From a checkpoint of a small segmentation model: arch poolformer, norm layernorm.
Rows from block 2 of a small segmentation model, named by matrix and row number. Rows with one number belong to one neuron. Each number is 128 + 24 x the weight over its row's rms, rounded and kept within 0 to 255. All counts start at 0. Numbers have three digits each.
After each neuron's rows are labels from the 100 images, of 14976, where the neuron reaches its highest value: "peak on" is the class under the peak; "responds to" is what is common among them. Only what is clearly more common there than usual is listed. The data: drawn small creatures on textured ground.
# fc1: MLP up (model.blocks.2.mlp.fc1.weight, 192x64), inputs 0-63
# fc2: MLP down (model.blocks.2.mlp.fc2.weight, 64x192, transposed), outputs 0-63

fc1.170:136134142127152140118166161131146109131117174087126100113114153137137119071158102124181127118130140096145153102152116161124095115081181141082152120121114116088141158142136113117110141137105111
fc2.170:106115150116126111127062129168147126112160131162170114145132135092094109134098116125070105099118084153143098156141111141114115129137106102124143126154103113152090145102112140119129114151180128
peak on: limb or head
responds to: black; turtle

fc1.119:139077101093153147121125167095148162118082093109120169115122135097084098174110103114098150110099113117125124171121132091113123148115096119098143120147138135078121130159136115127111124116125124
fc2.119:113086108116139119104137157143122141157161125097104157145135110126124098155117041132122121109136136133151152103114104075108116154148124126112141189167157134096119123108127116162152130127136147
peak on: limb or head
responds to: snail

fc1.94:145117134160129138157165142145131158116153085094105115102095108117147124095132121106193135120099145136117128114107141121133133130160117114099142114146122098181085165105139132086111117096079120
fc2.94:166111141113107116133103095119147108125086108155126143101165107099121144142108128142147114156129141087142101127176140129159090152145164115179101142157153099155155111154147116153182113127115131
peak on: limb or head
responds to: snail; green; pink

fc1.112:095122129101118139132116128099132092111111189144119125120108117127092175160146074119118125112162155112125136129165083122128140125092160155118177108140083099118132093131114121118107144143167143
fc2.112:135106143159176085145100092118167135152107105143139109123129104136118105154115163128080129143081126139111132125120184088108111120131115116157124118141142111113152148155135105135143135170084082
peak on: limb or head
responds to: large; turtle; green

fc1.161:142116132130131151148136091148176145114122129067149111117116129099109125140082132122142099152108156125132099106169170094092108159153095147116167157141131126180138136095139125115126106098108106
fc2.161:115138113108097113147125108100101154117104141130132116108098096132099129155135165096107138158066115087089097116169144116098134140128160085143118083138126179117106134111143103124150153144117144
peak on: limb or head
responds to: orange; snail; fish

fc1.124:145154172080121111154122111113125160132114164098148111107170166123079102104127141132087121167130151112137086163168153099124126135108120106121129145134123110122102123116139094113147099151081130
fc2.124:144116117133094156105107158129113084144132130143072137124109139133087147103116096120137124129110107134142160125130149144086112094175159152087174109117118139129123121157156108133161185154157132
peak on: limb or head
responds to: orange; snail

fc1.137:115184114119132157130137157149161157135120110084131162132108171139128142159087177143106128104112138097168087107119174163086113139137128139101118128137115151120114124083137139146136135160134147
fc2.137:136096139126131177150133148172113121143153156105112130113140091092152102145156119155136118159165102103100139125139129152163115152117169138149148120110114142143106158166128097117144103167169178
peak on: limb or head
responds to: pink

fc1.181:107126128112094170094152111132112161177142112095127109116121157137140122106059132153107158098138137133103145113122134128103124122165181194135124104092099139126134109124117125153114131139146098
fc2.181:151145134119148168141127141144143120117161155111144094086115136142151150104136126136150170160138162117101142099144131124167125113110102113156088073084119070141091141135137139092102111140149149
peak on: body
responds to: grey

fc1.11:139098147129157178139135131167145149105115078109153107077130139140142116132117113116146097133113161187138124103101175112099097147143116107142124154125152139179111147115130142111128113123080113
fc2.11:086130110116091084173137078099130179098124098121113146113125132132144144184116133151105096141098156107093105147143128113133158147099163136152158095132104121148132111135133113149148109118135157
peak on: limb or head
responds to: yellow; green; snail

fc1.44:127138118050132149141174157103127144160156135119133114134138159147105132097101119126109127173107149117125113127149165145111112126109126131132141140134114059074163152150109123165130122161118135
fc2.44:140146102124122146099156159115131134127137151111161124117071133141153133128136155186162110104153136132138079113131146109121154129170154105102140146140119167122094164152090091079148145147136119
peak on: limb or head
responds to: orange; turtle; yellow

fc1.147:123068135096118162159123116113132129149154161121129083087130157118104155111079160168105115133104144107093166134118138100124123146135172139144132114126107131149130110093128119133166118108135075
fc2.147:110165160130103138150120127058145106083103158086143170115092133129137112139144138141125170142120095127152136102167103133147154133114081135115111124102110107139146140131146124133124179144166139
peak on: body
responds to: grey; plain

fc1.185:112140147153134128141155128139148110115116123178147104109104109135138110165141088081143103099153090144114114150162092084166123141154163147131135140137160129119164141158122097122106139121112191
fc2.185:118082105175147105100088108121113139118107102102145173176151121107091155133119133128132092170111116130156130160104146131090150131101103116158135088153114146143124151134119145158133137124091096
peak on: body
responds to: teal; green

fc1.65:112154145070112136119178134142120125121085124125152112146129129103140139160092117143127155167120122094154100179152147098160125154114139108133122159118125103070123115106122133119166116146125179
fc2.65:141097084133125170146134136166138149102108116106096093093083116082161124121141134101125142110150129140133106099096157116099152111173122123154166117143118131111119125154076083111107136111127142
peak on: limb or head
responds to: orange; turtle

fc1.50:126099112124154148137116099143113152098142104124069100082138140159080104118108154161108145139112134130166085116139110142101165167178113107096159173123131135132121125115147152134139146116141141
fc2.50:136148115138150107166091137117142132143104111138114123121092124132112115151169109175171104135095088081129115119095135145114174146115157125111122114130178111116146158085157137102103092113151156
peak on: limb or head
responds to: pink; snail

fc1.45:132139091137124143068135192171122100116107141129115149161140174133143137116147131159097142104180111136186108120139099160160141107137102141101108089117142142125134127111131100121129122115119108
fc2.45:108143090158107102163143121074110170100095152132101129114134129163158149170139110090152133124095137126134139150161141143133130081129130159137164129119115160114083122152107102124150163115163138
peak on: body
responds to: yellow; butterfly

fc1.125:099131115153112156157108149151165135099137093097099135105158145116113149130088102121147108118155114123122109084112149135155100135090162160131082168155105152156156163143121143104163155122133125
fc2.125:140133136100099113174125123149137113090137137165133096113087115138169176164111141142118146120124122114119132151108097100136084097129112142168145125159093099114104133103082169123127081138144120
peak on: body
responds to: grey

fc1.74:171123136130127136128133131094156089154183110142133099117130121143118115141185094112134105162143075140122125151165137084117108134115126125159146169131102076143137107160118144116078123132127123
fc2.74:081153115183107133077131151105090152091126129087097130091124128137134141147123099153086121079148132149106094135137138144140109122131144163109144121106107132123076156114131130158164132130141115
peak on: limb or head
responds to: large; red

fc1.70:099109099109133145150152135114150112126110141131132133129135155110091121126082129107107168152127138089126081151122104107074096169123118089132146113106123121121078124162136126124197155100132133
fc2.70:113151180117105165095132146171179087129109140135122110118132137140152123158122088168131138117114132154142148100116107096131106142129142139131089166108122157143121136131077102127067104106125137
peak on: limb or head
responds to: yellow

fc1.116:094192117107139154146132137168106103116112127079121146095131174158156167112114126110154139134141151101128142079132125091124133165119146133110151116082105140141120149148126127132119170149098155
fc2.116:187154136087157106143136079099117128117145125174147137117133114115156142115111118157110128168168111139138138130123190109103092172097106136123112087141132118139118153156146120119160134117156132
peak on: limb or head
responds to: pink; crab

fc1.151:074141127136137152148118111145138151131147119132112147107087169171093096159097150160128148126097136098175095123157113136114106154147112160081124144114169138156178097126124125108137131134128139
fc2.151:116098128127114129187142106096154131109135128128112125141119067118089131118156145142105116123131103083110133108143145126158132106089147086159123099161124134128081162158159118123112093177130142
peak on: limb or head
responds to: teal; jellyfish

fc1.128:142167114124103135155163187113136114072151101088127114157127154136105118164163091072157147090140153118112131131137100147146126131140154160141124147145097133136144119096107106101120128114116110
fc2.128:117123131112149153110106101100109088144101137132121127125117182092153125092114140144140136143098110167144133122140094127089151120144107108148111164074194132154161110111098126116160119124113096
peak on: body
responds to: green; snail; butterfly

fc1.56:192135139112138134139141118171125132142101109100086101114126128129124144120147169123101145131125171116123115147133175106081076134152111136109155167099134162116116101127138126131165073134111130
fc2.56:136184109148107124158136090126135161121121111132125154129164153127133106106118110166154138074101095108125157110143143127138152114097155104160119129160148161102087126079141149151105166139149108
peak on: limb or head
responds to: orange; snail

fc1.30:121123156179129142143158165121146086126156116128102110166090102148149102083149141093094130086108097167140178119155111152138148110124123087140124127148110121117124127114170148137091131129121143
fc2.30:136138075142117132071147125111111130112120131113122137098141139125142147127092102181165111121169173139119116154164139142125091122124108166084133135100132124162084125151093139134108110146088152
peak on: limb or head
responds to: large; red

fc1.103:118112179123164135163142135138139143107115136074108124125125172147148130101134125090113125127096182171112109127152141086068126112090114083126131139126124136111114118099115122110105121134089154
fc2.103:126138068137092158131162102092127114134105107118121135139146133076113090129107097157151155162115127085101134159107137116100121155151156103151126127114150173131122132153135114127171116090104152
peak on: limb or head
responds to: orange; large; fish; creature: snail

fc1.71:111105163144142141162161149139132098162183144147136110104089110157130131085132095140151093123109103133145111113133133133099128137114157075153163143157127079106148132169115138117140116100114098
fc2.71:142155128145161126168099109101142169125103138134181103128148113127115136172137086139123112087112143106129200158132145116092098105148124113141107119113145134135104147167100126114109143152166127
peak on: limb or head
responds to: large; red; fish; creature: snail

fc1.131:119093142146132111135157115140131101165173117105107150116150169148123114115157170124157147169098133101147114133145130104121148086113123153139148131141121062182147106135165146122094102126105133
fc2.131:123146100160096171116113114152147148080143156136131109124100109136154111153145127115085166130135148095118130113148154130146121125134094162122088123081132182084091150101162134107117148151136131
peak on: limb or head
responds to: orange; yellow

fc1.22:077130104160165141141115131153154154129172116127167092102088104141139112138159132123168159100107149124131108113128132118150146166123109090142102115125157148146100119113093123088156112114165092
fc2.22:121170181131111141161119175094168099163155131139146147163139160135147149108142109103104100075134117151104124125108133163139142136125142122121141103147154089123161149142097118137119135114156082
peak on: limb or head
responds to: large; teal

fc1.62:089134161066156115138146091144154130150128099141104121092120118140101123130173149117124138118111125116156100159143136093093083105085117140165132124065143123155109102152123130111110139136113134
fc2.62:106137129188108118123184110094126123143106153119132111119161118117127129154141138144144164143119127161149164128097166144138175153138138146141199137116092133115160120093134125100152129147153156
peak on: limb or head
responds to: snail; large; yellow

fc1.138:142146138101114138107134112132131115134097142104117102090131151092110160129073131119081144161146140135127127134133144082107143127145159160127133117084128136156113113165177133174107182145089127
fc2.138:085150181139111096158097131135148104112171126136188148110114154143172129106117116102165119132143112110094126115133118113139107111111096095137130102115141081099177142108114101134105112130140119
peak on: limb or head
responds to: snail; large; orange; colour: yellow

fc1.160:113146165085131085096127127113105162124153149138131164157119098134083141155118108065097151116125133094143161140113131098094122132114127135120147131116149145114109085119136124158141188134118093
fc2.160:146142132176111075099113120136167099082098126122115105129120159100138113090111085110105123090153144145131115119151120095137152117140111123113103130154142105194147128141137157124108153092125101
peak on: body
responds to: orange

fc1.136:175133121095083098091138132164122134152170084102127156121104144161134141107102126167127168120115142097112142129111171126112136123129130155127150167092114145162154109109110118101118104090144157
fc2.136:154153144098153140152174123127142118087108116115107089166124148079126109126091141127156143119131116158148147156131125091131119149118112094109100126098112111103061104131124154178096122145114123
peak on: limb or head
responds to: teal; green